A small masked image model, trained from scratch.
Model: 64-pixel images, encoder activation gelu.
Training: soap at rate 0.0021, 12000 steps, batches of 128.
Data: trained on simulated grey scan slices of phantoms with and without marks, 6.3 epochs.
Rows from block 7 of the encoder of a small masked image model, named by matrix and row number. Rows with one number belong to one neuron. Each number is 128 + 32 x the weight over its row's rms, rounded and kept within 0 to 255. All counts start at 0.
Before each neuron's rows are labels from the 100 images, of 14976, where the neuron reaches its highest value: "peak on" is the class under the peak. Only what is clearly more common there than usual is listed. The data: simulated grey scan slices of phantoms with and without marks. In brackets: how many of the 100.
# fc1: MLP up (encoder.blocks.7.mlp.fc1.weight, 512x128), inputs 43-85
# fc2: MLP down (encoder.blocks.7.mlp.fc2.weight, 128x512, transposed), outputs 43-85

peak on: organ (39)
fc1.100 [130 119 164 128 103 139 115 164 205 130 118 116 130  51 150 120 122 127 135 127 105 112 169 173 149 123 191 163 153 188 128 128 120 122 132  89  87 150 134 144 178 163 156]
fc2.100 [130 115 127 126 169  98 128 117 112 177 102 128 206 156 157 128 172 162 255 116 184 107 129 139 117 127  71 121 107 114 127  64 127 158 115 138 158 115 102 134 114 127  92]

peak on: organ (100)
fc1.190 [127 166 139  99  74  88 101 141 129 128 129 121 176  67 176 124 105 125 174 137 180 132 105  90 134 132 133 135 128 133 129 125 147 101 165 127  91 145 126  88 178 132 148]
fc2.190 [130 182 152  52 157  91 125 125 152 126 129  74 107 152 135 107 117 165 216 124 111 117 120 135 110 132 129 118 149 126  86 147 119  74 164 130 144 153 128 129 191 158 147]

peak on: organ (82)
fc1.156 [116 150 121 178 102 122 127  95 158  72 125 119 122 134  92  93 100 134 195 170 120 137 139 151 111 145 142  98 145 128 170 127 129 140 125  70  96 108 132 116 130  33 149]
fc2.156 [148  75 124 125 151 137 131 145 136 116 190 121 163 129 160 136 124 107  97 129 133  70 102  79 178 121 152 222 122  72  90 110 104 122 140 192 143 248 154 116 141 186 148]

peak on: lung or cavity (53)
fc1.134 [123 138  64 138 129 125 146 127 100  85 178 107 107 134 134 123 171 119 152 225 127 153 143  99 139 118 193 140 144 163 121 100 163 158 190 127  90 129 121  83 130 137 107]
fc2.134 [173 173 105 156 107 152 127 114 125 147 132 130 119 142 103 112 116 130 126 126 122 130 166 128 125 143 127 130  90  97 177 163  42 132 120 130 128 137 115 116 185  65 155]

peak on: lung or cavity (95)
fc1.492 [157 139 134 134  88 147 126 120 126 133 165 136 139  86 136  78 114 158 132 131  68  42 135  84 127 155 121 131 150  99 151 122 137  97 131 133 156  60 130 154 127 164  65]
fc2.492 [104 143 123 172  81 131 142 113  95  86 161 165 131 125 141 120 131 130  88 137 130 129 114 122  79 127 131 131 112 130 103 129 112  60 178  59 127 169 114  89  42  63 123]

peak on: lung or cavity (41)
fc1.403 [128 114 127 153 117 128 139  51 158 121 154 121 114 126 118 120  95 116 194 154 120  99 128 130 114 166 132 120 118 107 130 125 167 132 160 115 120 109  25 182 130 162 126]
fc2.403 [125 135 127  83 140 167 126 127 116 138 113 114  73 103 144 124 132 118 129 119 146 142 183 151  98 111 116 121 133  89 103  83 112 207 141 144 132 152 133  92 138 125 144]

peak on: organ (58); soft tissue (42)
fc1.308 [127 128 104 132 141 138 135 108 175 112 106 129  98 145 155  30 123 135 114 178 102 111 103  57 158 130 130 128 127  99 133 148 169  86 159 162 134  84 122 134 109  83 153]
fc2.308 [124 144 127 123 149 182 103 165  63 165 130  86 138 148 120 140 128 131 120 113 146 136 143 127 116 151 199 158 170 109 128 101 159 137  85  82 136 117 139 128  92 178  56]

peak on: air (93)
fc1.342 [140 126  90 132 126 138 183 168 134 187 127 154 103 107 210  81 106 204 126  98 121 214 129 167 104  59 102 111 125 131 128 110 119 128 129  94 147 111  99 113 150 121 123]
fc2.342 [147 130 163 137 118  73 142 128  52 129 168  79 134 128 164 159 129 146 129 187  92 171 126 127 136  98 100 122 133 123 139 209  88 154 129 118 102 109 131 127 108 106 120]

peak on: soft tissue (53)
fc1.251 [ 80 119 191  86 109 102 149 139 160 144 121 184 113  89 150 140 215 191 128 126 157 168 117 123 131 138  65 131 127 125 112  88  99 110  94 128 132  90 117 128 127 127 107]
fc2.251 [134 105  64 150 163  95 131 140 119 148 118 130 118 142 129 128 147 145  72 103 144  98 128 153 120 150 143 120 132 110 159  65 110 178 179 112 145 123 133 121 172  97  90]

peak on: organ (54)
fc1.200 [149 145 167 139 123  78  98 137 209 143 218 163 152  99 122  93 148  55 121 134 133 144 164 131 174 122  67 131  90 131 141 149 143 146 214 143  64 139 170 120 128 124 180]
fc2.200 [138 104 128 135 167 126  96 115 100 110  84 100 122 110 127 147 176 130  15 133 130 106  30  78  68 131 176 134  85 116 134  79 123 117  57 117 144  62 186 133 123 116 170]

peak on: air (88)
fc1.12 [128 130 143 172  46 156  58 118 166 126 163 147   0 157 170 174 151 214 128 130 132 129 141 171  95 147 157 119 163 193 131 130 114 117 112 117 129 124 163  98 127 129 128]
fc2.12 [118  99  96  77 152 122 153 117 150  99 152 104 203  26 115 107 132  67  82 119 149 128 128 138  52 159  88 106 103 115 144 111 139 134 120 122  72 128  99 160 153 136 165]

peak on: organ (54); soft tissue (39)
fc1.332 [113 199 106 138 141 114 113 115 101 124 146 213 160 158 192 121 117 118 121 143  66 160 107 126 130   0 122 138 145 131 156 105 154  47 161 107 133 191 177  96 143 100  58]
fc2.332 [ 80 134 143  96 124 127 128 135 128 177  97  91 129 122 134 108 147  87 135 119 132  90 128 101 128 211 203 143 113 118 136 145 135 168  75 116 128  82  97 165 126 161 172]

peak on: lung or cavity (86)
fc1.80 [101 127 219 129 158 152 124 111 129 127 128 154 129 137 140 129 160  61 123 184 126 160 110 113 120  71  98 103 120 130 194 116 134 143 120 132 137 125 134 146 178 127 110]
fc2.80 [134 182  91 130 166  58 128 125  93 133 134  99 144 136 191 157 124  99 130  80 129 146 116 128 126 128  62 128 117  45 132 141 153 127 149 104 151  33 120 132 133 106 135]

peak on: organ (50)
fc1.221 [111 104 105 130 128 205 130 115 129  82 132  93 112 147 122 134 119 193 157 100 184  80 148 134 145 118 144 102 122 147 161 115 116 152 128 137 124  53 180 110 106  82 139]
fc2.221 [111 121 131 109 122 133 121 158 114 171 106 121 170 127 109 138 115  31  87 107 143 160 132 142  80 147 125 135 168 117 125 135 107  21 141 153 158 203 102 131 119 194 117]

peak on: air (99)
fc1.57 [204 143 136 154  89  66 135  86 164  73 194 131 126 119 101 122 129 124 128 130 113 133 129 213  45 138 164 110 121 133 135 132 117 108  98 107  76 117 139 132 132 155 143]
fc2.57 [110  84 115 115 109 114 156 152 143 129 133 111 161 132 162  96 105 102 177  35 123  82  80 106 132 125  70 183 155 141 198 131 136  69 130 105 147 151 103 124 142 146 101]

peak on: lung or cavity (64)
fc1.357 [123 145 122  74  91 140 149 122 163 109 123 108 177 126 169 111  94 132  98 142 114 131 119 130  69 126  66 166 107 126 134 106 134  64 128 150 142 161 126  81 132 127  92]
fc2.357 [142  97 130 131  85 134 140 116 107 106 125 103 127 203 140  86 142 130 124  35 120 140 138 149 116  64 158 115 103 101 135 155 105 101 100 112  93 182  98 137 146 108 115]

peak on: organ (53)
fc1.376 [220 158  88 134 167 114 131 123 170 121 129 107 119 108 129 145 119 158 137 149 128 130  97 128 141  92 162 123 131 122 128 160  98 151 179 103 183 153  78 176  81 105 140]
fc2.376 [ 82 100 131 129 100 120 120 132 118 140 135 122 133 165 121 144 131 128 164 119 180 132 163  92  99 143 123  83 114 137 139  89 126 158 130 112  92  85 164  99 143 142 180]

peak on: air (100)
fc1.237 [110 135 102 153  71 125 117 214 179 109 119 178 199 145  75  86  91 128 132 159 125 173 156 130 134 125 125 122  94 138 134 125 106 121 128 124 167 168 133 155  99 113 122]
fc2.237 [172 131 131 130 124 119 131 147  94 128 135 109 129 107  72 111 207 153 124 128 127  67 144 134 128 166 157 148 152 139 127 145 122 165 115 177  89 103 174 111 146 138 175]

peak on: air (91)
fc1.476 [136 132 107  49 146  92 128  70 143  65 112  91 143 108 113  37 154 151 123 169 135 152 124 126 124 135 131 101 129 155 132 121  75 155 131 150 147 145 142 128 115 109 119]
fc2.476 [128 122 129 222  57  86 129 161 109 100 194 127 109 134 127 162  85 130  80  86 128  67 129 143  46 135 130 133  94 125 143  98 147 109 168 136 116  44 107 115 174 130 122]

peak on: soft tissue (71); lung or cavity (25)
fc1.414 [ 88 123 130 103 145 112  59 127 125 137 165 152  85 129 160 154 195 147 101 192 142 146 116  97 145 119 138  92 138 111 202  56  80 148  94  92 128 180 133 114 108 178 144]
fc2.414 [142 158 126 219 125 109 208 142 131 118 121 109 150 117  77 130 111  93 128 107  92 115 131 208 125  89 132 133 105  96  69 125  86 126 180 153  69  69 129  83 175 126 131]

peak on: lung or cavity (65)
fc1.312 [112 110 120 110 161 133 140 143 115 129 127  86 138  92 123 135  79  79 120 141 147 130 149 119  79 116 102 127  78 129 106 119 180 136 140  68 105 127  86 173 116 140 142]
fc2.312 [126 120 132  90 147 119 145 133 116 123 140 177 125 151 162 127 199 192 115  91 161 124 117 128 181 150 182 137 220 136 128 116  89 148 117 211 113 127 135 105 134 136 108]

peak on: air (91)
fc1.26 [161  81 122 106  96 115 139 133 129 141 133 130 171  20 142  26 118 108 153 115 133 138 162  98 129 125 175 107 115 113 141 110  87 129 104  86  97 104  94 210  93 163 124]
fc2.26 [ 94 105 112 132 148 141 112 127 205 161 105 106 116 110 166 163 119 155 146 102 118 118 128 155 105 122 123 143 128 118 124   2 129 147 127 128 201 105 134 102 138  51 130]

peak on: organ (100)
fc1.275 [133 141 122 122  83 127 143  59 177  74  93 170 184 119  92 118 110 169 154 145 133  92  98 117 128 126  97 138 108 151 137  87  89  84 158 151 164 188 126 170 114 130 135]
fc2.275 [150 110 191 124 147 129 105 109 106  79 145 130 101 128 146 137 131 108 112 139 136 250 192 103 120 120 198 147 138 119 128 137 137 135 109 124  71 139 132 124 123 150 116]

peak on: air (93)
fc1.240 [ 90 154 117 138 111 142 150 117 138  51  66 174 120  77 159 109 101 144 111 191 131  96 128 131 189 119 112  95  25  80 124 133 143 138 120 143 141 102 114 128  64  97 129]
fc2.240 [126 129  96 125 102 164  98 111 118  92 109 228 129 114 145  92 231 114 133 128 159 161 155  90 148 158 134  91 129 115 192  97 159 118 130  65 113 141 146  99 185 132 158]

peak on: organ (54); lung or cavity (40)
fc1.9 [110 134 160 159  96 137 130 125   4 148 155 118 148  71  75 146 140 141 167 146 144  90 138 129 119 132 121 121 141 122 125 128 129 144 111 140 135 136 147 151 124 194 111]
fc2.9 [144 132 131  83 146 122 111 128 190  87 104 186 160 134 197 120 112 149 135 145 129 123 116 139 126 141 174 136  53 119 129 106 114 127 141 114 128  82  74 128 146 102 126]

peak on: air (100)
fc1.298 [124  89 126 130 137 126 170 166 128   6 121  74 120 101 128  47 115 131 183 134  21 133 103 130 140 198 129 131 132 136 126 141 131 122  86 124 125 108 129 134 120 129  74]
fc2.298 [105 135 105 150 146  87 137 107 178 150 144 141 169  62 170 128 113 154 229 139 140 106 173 159 133 184 103 105 120 132 163  69 132 135 161 101 167 114 174 116 114 151 183]

peak on: air (97)
fc1.77 [151 114 119 130 176 115  84 157 167 112  58 155 189  56  94  80 115 174 126 128 115 117 110 136 124  94  66 131 127 156 175 120 117 127 110 129 132 115 139  73 149 128 114]
fc2.77 [105 128  88 123 104 202 128 131  91 185 185 135 108 114 139 126 162  84 104 131 149  12 133 124 133 132 120 125 171  54 128  51 128 132 125  70 125 163 158 145 119  80 117]

peak on: organ (90)
fc1.351 [122 221 127 123 153  77 136 171 133  48 127 136 141 139  86 138  58 136 110 162 144 152 131 143 187  71 184 141 143 114  95 127 119  93 129 130  71 113 139 125 126 113 129]
fc2.351 [115 124 159 162 128 202 131 129 116 131 107 102 119 123 141  91 147 186 134  81 122 139 128 133 115 140 163 136 103 108 156 130 198 181 125  82 127  75 129  50 166  24 100]

peak on: lung or cavity (86)
fc1.167 [235 130 155 118 134 130 106  22 139 124 146 137  84  88 128 155  55 130 145 128  78  80 121 108 119  84 115 149  82 131 174 158 104 117 116 127 168  95 116 164 133 128 145]
fc2.167 [110 132  93 124 138 134 117 180 142 140  95 102 162 163 139 116 208 100 109 160 235 150 144 156 123 138 134 141 123 157  88  80 107 134 134  69 106 171 144 100  64 132 128]

peak on: air (94)
fc1.381 [ 48 118 143 146 107 114 114  56 143 130 123 116 111 142 122 100 132 156 122 113 108 137 128 111 102 168 128 128 187 135 147 135 136 119 198 100 138 112 161 102 137 124 138]
fc2.381 [162 115 127 108  93  99 124 148 130 158 150 108 151 122 123 138 149 138  97 129 151  87 129 115 153 125 164  90 143 128 142  96  60 126 115 135 105 127  25 132 153  76 117]

peak on: lung or cavity (50)
fc1.108 [115 117 161 167  95 125 140  68 156 124 131 127 168 124 128 133 133 108  97 112 119 161 153 101 153 135 205 128  99 114 162 143  86 151 126 114 149  57 130 124 111 154  64]
fc2.108 [108 129 116  77 140 131 116 239 115 116 111 112 144  87  88 123  84 173 133 166 221  88 138 135  87  84  17 118 133 136 101 107 201 100 150 147 174 169 139 120 127 158 102]

peak on: lung or cavity (39)
fc1.455 [132 120 180 162 128 146 127 150 188 120 131  93 189 149 127 109 128 106 176 137 139 129 102 125  43 132  56  21 181 117 152 127 128 160 189  80  85 139 101 176 127 110 119]
fc2.455 [144  95  78 127 131 144 123 105  41 161  55 136 115 150 132 102 127 146 131 127 153 121 178 106 189 116 166 110  91 143 171 111 104 149 124 109 139 146 136  96  97 125 123]

peak on: lung or cavity (61)
fc1.272 [145 188 118  89 106 132 132 142 138 114  93 135  78 127 137  84 122 170 229 157 168 150 195 103 121 137 156 154 215 126 164 119 141 163 135 169 129 148 108 154 134  97 126]
fc2.272 [148 118  89 136 179  59 130 132 129 126 223 169 138  90 166  70 131 138  80 125 186 107 128 135  84 160 117 171  87 113 128 129 139 121 124 123 110  77 155 140 100  86  58]

peak on: soft tissue (53); lung or cavity (31)
fc1.276 [125 139 116 105 104 118 143 151 127 126 110 134 181 157 127 131 129 176 124 117 204 214 137 197 130  84 190 123 163 131 119 126 139 175  66 144  86 124 129 153  91 129 122]
fc2.276 [128 129 135 123 128 120 121 101 164  98 144 126 117 120 124  85 128  98 128 128  69 191 119  91 122 115  56  97 111 145 117 171 130 125 119 213 138 137 157 114  60 172 211]

peak on: lung or cavity (88)
fc1.17 [110 140  65 133 132 143  82 135 133 128 145 114  83 103 193 154 175 120 128 125 102 129 157 154 125 133 134 116  70 132 121  84 184  93  76 112 129 110 136 155 125 142 129]
fc2.17 [154 108 119 144 129 111 106 171 215  57 124 149 130 109 122 118 139 149 151 130 145  88 131 106 174 171  97 207  96  92 135 101 116 142 142 170 129 167 114 141 152  84 119]

peak on: soft tissue (90)
fc1.331 [131 130 128 110 135 112 153 107 207 117 179 127 146 139 125  83 141 131 127 180 134 132 104  98 124  74  93 105  78 127 128 137 158 102 116 134 160 109 137 183 117  80  89]
fc2.331 [124 110 133 120  63 157 136 109  71 132 128 113 132 160 128  99 130 166 113 103 131 127 110 178  46 155 118  60 101  18 185  64  69 137 157  57 151 116 136  94 127 188  90]

peak on: soft tissue (62)
fc1.90 [236 101 130 122 119  88 133 130 120 118 128 131 129 154 113 121 133 130 147 123 129  99 121 126 122  95 117 154 134 108 163  51 131  82 142 143 127 144  56 127 113 129 129]
fc2.90 [117 140 173 129 119 137  73 112 114 179  91 140 120 114 128 160 123  97 128 139 132 128 135 163 112 171 130  82 142 167 157 179  82 190 100 130 113  64 225 111 133 127 155]

peak on: organ (60); lung or cavity (27)
fc1.135 [197  99 127 148 129 135  88  94 122 101 138 131 111 115 155 174 118 121 128 149 149 118  75 188 135 143  81 128 107 126 125 135 128 175  96  76 169 137 181 122 123 129 137]
fc2.135 [167 151 180  93 130 126 110 107 131 106 109 148 137 110 136  87 152 122  95  93 102 127 124 136 142 139 142 151 128 115  78 112  93  93 155  95 117 129 149 146 121 132 116]

peak on: organ (46); lung or cavity (35)
fc1.93 [ 63 105  87 126 141 122 133 159 126  98 151 155 129 118 132 105 202 152 144  97 113 130 178 115 115  91 128 233 129  93 122 132 134 198 127  88 146 143  92  87 173 128 130]
fc2.93 [139 139 173 128 104 141 106 114  92 144 132  98 117 127 131 167  63 168 143 148 136 133  76 102 161  64 135  62 167 128 139 153  96  81 126 129  72 120 235 175 136 122 132]

peak on: air (92)
fc1.391 [120 117 146 221  87  74 126 112  57  79 121 128 168 144 156 130 145 135 151 135 126 178 123 136 134 110 153 132 132 126  94 114 146 137 136 116 156 201 134 123 217 137  75]
fc2.391 [139 161 148  96 137 155 130 141 245 134 156  98 113  61 118 115 103  92  89 151 111 115 127 127 128 123  93  86 127  96 124 153 137 133 119 156 125 103 112  80  84  72 204]

peak on: lung or cavity (71)
fc1.96 [113  99 100 152 182  38 164 144  83  98 134 120  89 128 120 159 151 119 106 122 138 192  90 128 157 127 160 184 126 112 113 127 162  81  84  87 162 117 196 147 148 145 127]
fc2.96 [112 150  73 105 115 114  96 126 224 120 103 133 196 148 119 105 128 133  83 150 120 109 208 122 126 120  90 127 157 149 124 139  82 126 150 183 112 139  84 122 127  94 112]

peak on: air (98)
fc1.153 [143  93 139 125 128 144 133  97 216 139 109  75 124 128 126 111  91 128 166 124 182 131  93  84 215  80 132 143 126 130 215 110 156 153  93 148 177 152 158 114 127 142 159]
fc2.153 [133 126  72 103 127 139 139 189 124 129 225 137 126 125 161 174 192 122 113 195 111 129 153 126 109 194 129 137 154 132 131 135 100 142 154 137  80 127 123 129 140 128 137]

peak on: organ (77)
fc1.112 [128 127  44 107 107  91 128 104 131 141 125 148 135 140 160 117 103 219 172 126  94 112 120 119 137 111 163 119 129 134 124 104 137 119 140 137 137 168  98  94 124 134 127]
fc2.112 [134 140 127 135 119 143 211 135 121  59 106 128 121 131 138 120 118  92 136  94  83 118 111 138  76 133  95 192 107 150 126 152 108 136 192  99 153  95 105 153 188 165 130]

peak on: lung or cavity (63)
fc1.224 [127 206 122 129 189 102 133 101 134 146 134 103 111 129 183 103 114 139 202 211 140 109  69 104 162 127 139 129 136  99 187 162 116 119 117  96 126 172 114 169 110 127 159]
fc2.224 [127  90 145 168 112 127 140 133 138 101 122 132 193  73  33 148 134 117 118 129 128 119 199 109 124 121  79 135  94 200 116  64 177 202 172  63 119  46 123 131 133 130 130]

peak on: soft tissue (75)
fc1.283 [122 130 100  52 137 136  91 152 123 103 126 157 105 128 132  64 139 119 128 141 101 123 109 123  95 195 123 140 223 140 160 227 126 116 137 137 111 176 109 125 135  76 156]
fc2.283 [112 132 129 200 133  99 128  75 134 129  88 128  87 102 128  79 127 127 160 139 135 144 158 136 134 129 161 119  82 131 111 125 194 130 130 130 168 128 118 134 108 174 190]

peak on: lung or cavity (61)
fc1.316 [117 203 113 128 130 114 122 126 140  96 171 146 124 159 135 111 110 145 189  69 128 187 153 111 115 156 104 129 127 121 153 123 142 126 149  65 114 167  93 136  92 122 146]
fc2.316 [118 114 142 114 125 114 134 110 157 141 130 121 199 191 161 232 125 135  92 136 163 117 127  80 162  88 128  96 136 195 126 134 162 127  72 142 130 181 117 158 117 159 144]

peak on: air (99)
fc1.278 [116 139 133 113 117 112 146 113 127  81 197 215  81 152 110 129 146 126 203 151 134 182 133 144 132 186 126 137 135  65 136 130  86 173 147 158 238 131 165 116 123 120 174]
fc2.278 [134 113 137 121 152  95 109 125 135 170  56  44 197 131 131 143 149 124 136 127 138 125 117 134 127  84 127 134  70 117 135  95  81 101 111 137  30 122 120 140 134 132 119]

peak on: air (100)
fc1.109 [109 158 136 105 128 137  82  92 120 157 158 165 150 131 139 107 125 132 155 227 112 138 124 127 124 143 128 124 154 138 127 159  95 170 136 174 108  86  83 162 221 116 143]
fc2.109 [165  85 115 125 141  89 136 154 127 112 117  93 109 143 156 175 116  94 117  98  95 133 126  36 132  98 125  85 110  97  98 107 119  67  99 129 185 130 139 103  50 125  66]

peak on: lung or cavity (85)
fc1.32 [128  85 152 116 123 191 132 128 128 130 118 145 121 149 132  89  98 126 159 189 131 125 127 129 117 177 111 138  59  24 167 123 126 122 193 162 137 120 129 129 155 128 131]
fc2.32 [140 184 122  73 115 105 163 122 109 118 118 123  50 125 121  68 212 168  96 133 125  89 155 117 130  81 207 125  93 139 143 132 120 109 125 166 123 134 120  96  97 180 165]

peak on: organ (94)
fc1.337 [125 128 117  82 181 147 151  95 138 118 183 102  80 129 111 143 154  98 144 192 109 132 132  95 128 127 110 100 217 100 141 130 160 147 115 118 101 130 124 162 110 177 117]
fc2.337 [137 140 132 177 114 145 126 178  84  92 107 135  94 136  88 115 244 182 106 136 130 126 138 111 113 134 119 123 112 172 128 144 160 145 161 145 104 254  87 144 100 196 131]

peak on: lung or cavity (59); organ (38)
fc1.172 [130 101 124 159 150 125 136  63 145 119 210 130 130  99 146  84 150 195 128 144 129 154  65 121  75 117 144 128 139 132 172 106  66 110 136 118 182 161 112 133 130 129 129]
fc2.172 [162  99 131 127 104 176 145 132 102 122  93 136 109 127  96  98  71 128 151 195 111 115 174 179 122 145 140 142  79 112 121 148 131 153 112 108 123 191 155 118 152 114  45]

peak on: air (99)
fc1.163 [152 146 128 124 225 113 131 187 141  88  80  38 140 133 115  72 106 136 204 135 147 146 171 175 101 139 160 128 117  81 127 175 144 152 141 135 189 115 150 105 128 127 125]
fc2.163 [128 171  78 133 130 165 122 124 211 129 171 144 145 128 129 115 155 128 119 129  89 100  91  90 135 161  74 148 129  90 183  98  66 115  82 216  92 156 106 136 136 112 129]

peak on: organ (92)
fc1.214 [163  75 151  96 168 121 185 132  97  67 151 182 125 129 172 100 131 114 135 125 130  83 136 131 109  99 129 128 188 149 155 128  95 127 149 183 117 126 127  72  71 104  77]
fc2.214 [ 77 157 134 182 114 115 127 128 210 183 135 130 139 137  92 107 126 125 133 161 133 131 138 156 130 128 174  17 140 168  50 162 131 103 150 144 138 127 129 157  79 126 164]

peak on: soft tissue (77)
fc1.339 [118 156 145  76 139  99 171 129 155  99 147 110 135 231 128 136  81 145 156 136 120 134 184 150 132 118 122 135 128 139 124 105  71  67 145 150 149  88 130 117 117  99 172]
fc2.339 [152  34 128 134  97 139  89  55 144 132 113 113  97 113  90 123  75 121 156 115 121 135 137 123 129 147 182 162 211  83  83 139 129 128 172 103 125 113 129 135 140 113  79]

peak on: organ (49)
fc1.497 [136 106 152 214  66 144 117 130 185 143 133 144 211 115 108 101  39  90 158 142 128 125 142  79 115  98 127 127 127 138 127 141  61 132 117 138 161 112 131 138 102  62 137]
fc2.497 [117 132 127  63 154 149  88 103  98 109 131  99  85 112 134 135 210  88  73  60 131 156 170 128 213 129 122  84 133 157 120  93 170 142 112 105  97 128  95 121 146 195 105]

peak on: air (86)
fc1.143 [136 146  70 145 137 119 128  88 142 117 154  90 144 132 145 128 197 203 122 129 144 111 110 129  99 162  26 113 173 124 120 133 130 128 133 134 117 156 107 155 124 104 128]
fc2.143 [138  70 155 160 175  98 129 170  96 130  90 162 137 161 127 105  42 117 140 175 128 118 165 143 117 141 183 102  70 171 120 158 121 146 113  94 205 123 154 114 125 147 129]

peak on: lung or cavity (95)
fc1.377 [148 102 126 213  84 128 158 125 115 116 166 102 133 206 135 133 206 148 123 119 151  61 163 123 133 138  88 137 119  95 152 127 155 139 129 139  91 138 141  91 130 139 158]
fc2.377 [116 115 121  46 150  79 173 108 204 132  48 137 129  90 125 136  89 127 125  94  72 170 128 116 110 130 175  98 111 172 118 181  82  95 118 121 162 146 136 124 143 136  53]

peak on: air (100)
fc1.324 [ 58 144  80 133 103  63 126 117 142 156 132 144 142  74 173 150 152 113 126 168 144 134 144 162 148 114 116 117 112 112 166  51  43 176 145 118 119 113 150 151 132 132 110]
fc2.324 [171 132 129 117 128 127 134 133  99 147  93 128 113 140 154 140 117 159 137 101 134 109 210 127 103 131 161 117  96 116 149 134 126  54 149 121 127 131 122 113 154  16 188]

peak on: organ (72)
fc1.452 [101 133 141 154  87  93 106  58 107 147 115 158 120 141 139 144 127 162 166 182  81 133 129 136 141 105 140 151 116 144 107 134 121 123 113 177 159 116  92 122 130 134 147]
fc2.452 [131 122 107  93  60 137 130 162 156 125 130 115 128  81 122 130 132 106 108 121 129 128 104  77 117 111  97  99 149  75 153  75 131 147 136 134 114  50 128 128 107  54 134]

peak on: air (100)
fc1.353 [109 152 170 128  77 139 210 173 163 117  94  88 154 102 142 101  94 125 134 128 127 123 104 107 158 132 122  78  50 125 141  95  88 107 134 129 122 138 138 136 158 154 136]
fc2.353 [170 105 135 164 160 180  76  99 114 136 187 152  89  82  95 112 118 110  75 172  92 140 143 158  66 129  85 211 128 109 111 110 130 113 164 112 106 131 161 131 170 118  92]

peak on: lung or cavity (31)
fc1.502 [129 117 159 201 121 181 129 149 121 115 127  47 132  49 133 114 217 147 155 138 110 101 151 122 117 122 132 104 134 151 158 113 114 125 121 172 128 113 191 151 128 124 126]
fc2.502 [138 163 121 129 127 133 153 103 106 138 141 165 143 152 125  71  16  76 127 148 162 145 173 126 103 130 138 152 131 129 117 147 126 129 126  60 126 115  52 131 116 104 116]

peak on: air (91)
fc1.263 [119  62 123  95 123 112 171 132 149  81 121  83 119 182 122 123 184  88 172 140 140 161 182 130 135  72 192 143 133 115 114 115 141 109 133 153 130  89 164 176 159 130  83]
fc2.263 [131 139 112 133 131 140  81 179 134 120 130  90 126 133 146 100 128 119 127 117  97 147 127 126  88 141  99 124 100 142 255 135 128 114 115 133 128 134 129 122 125 130 137]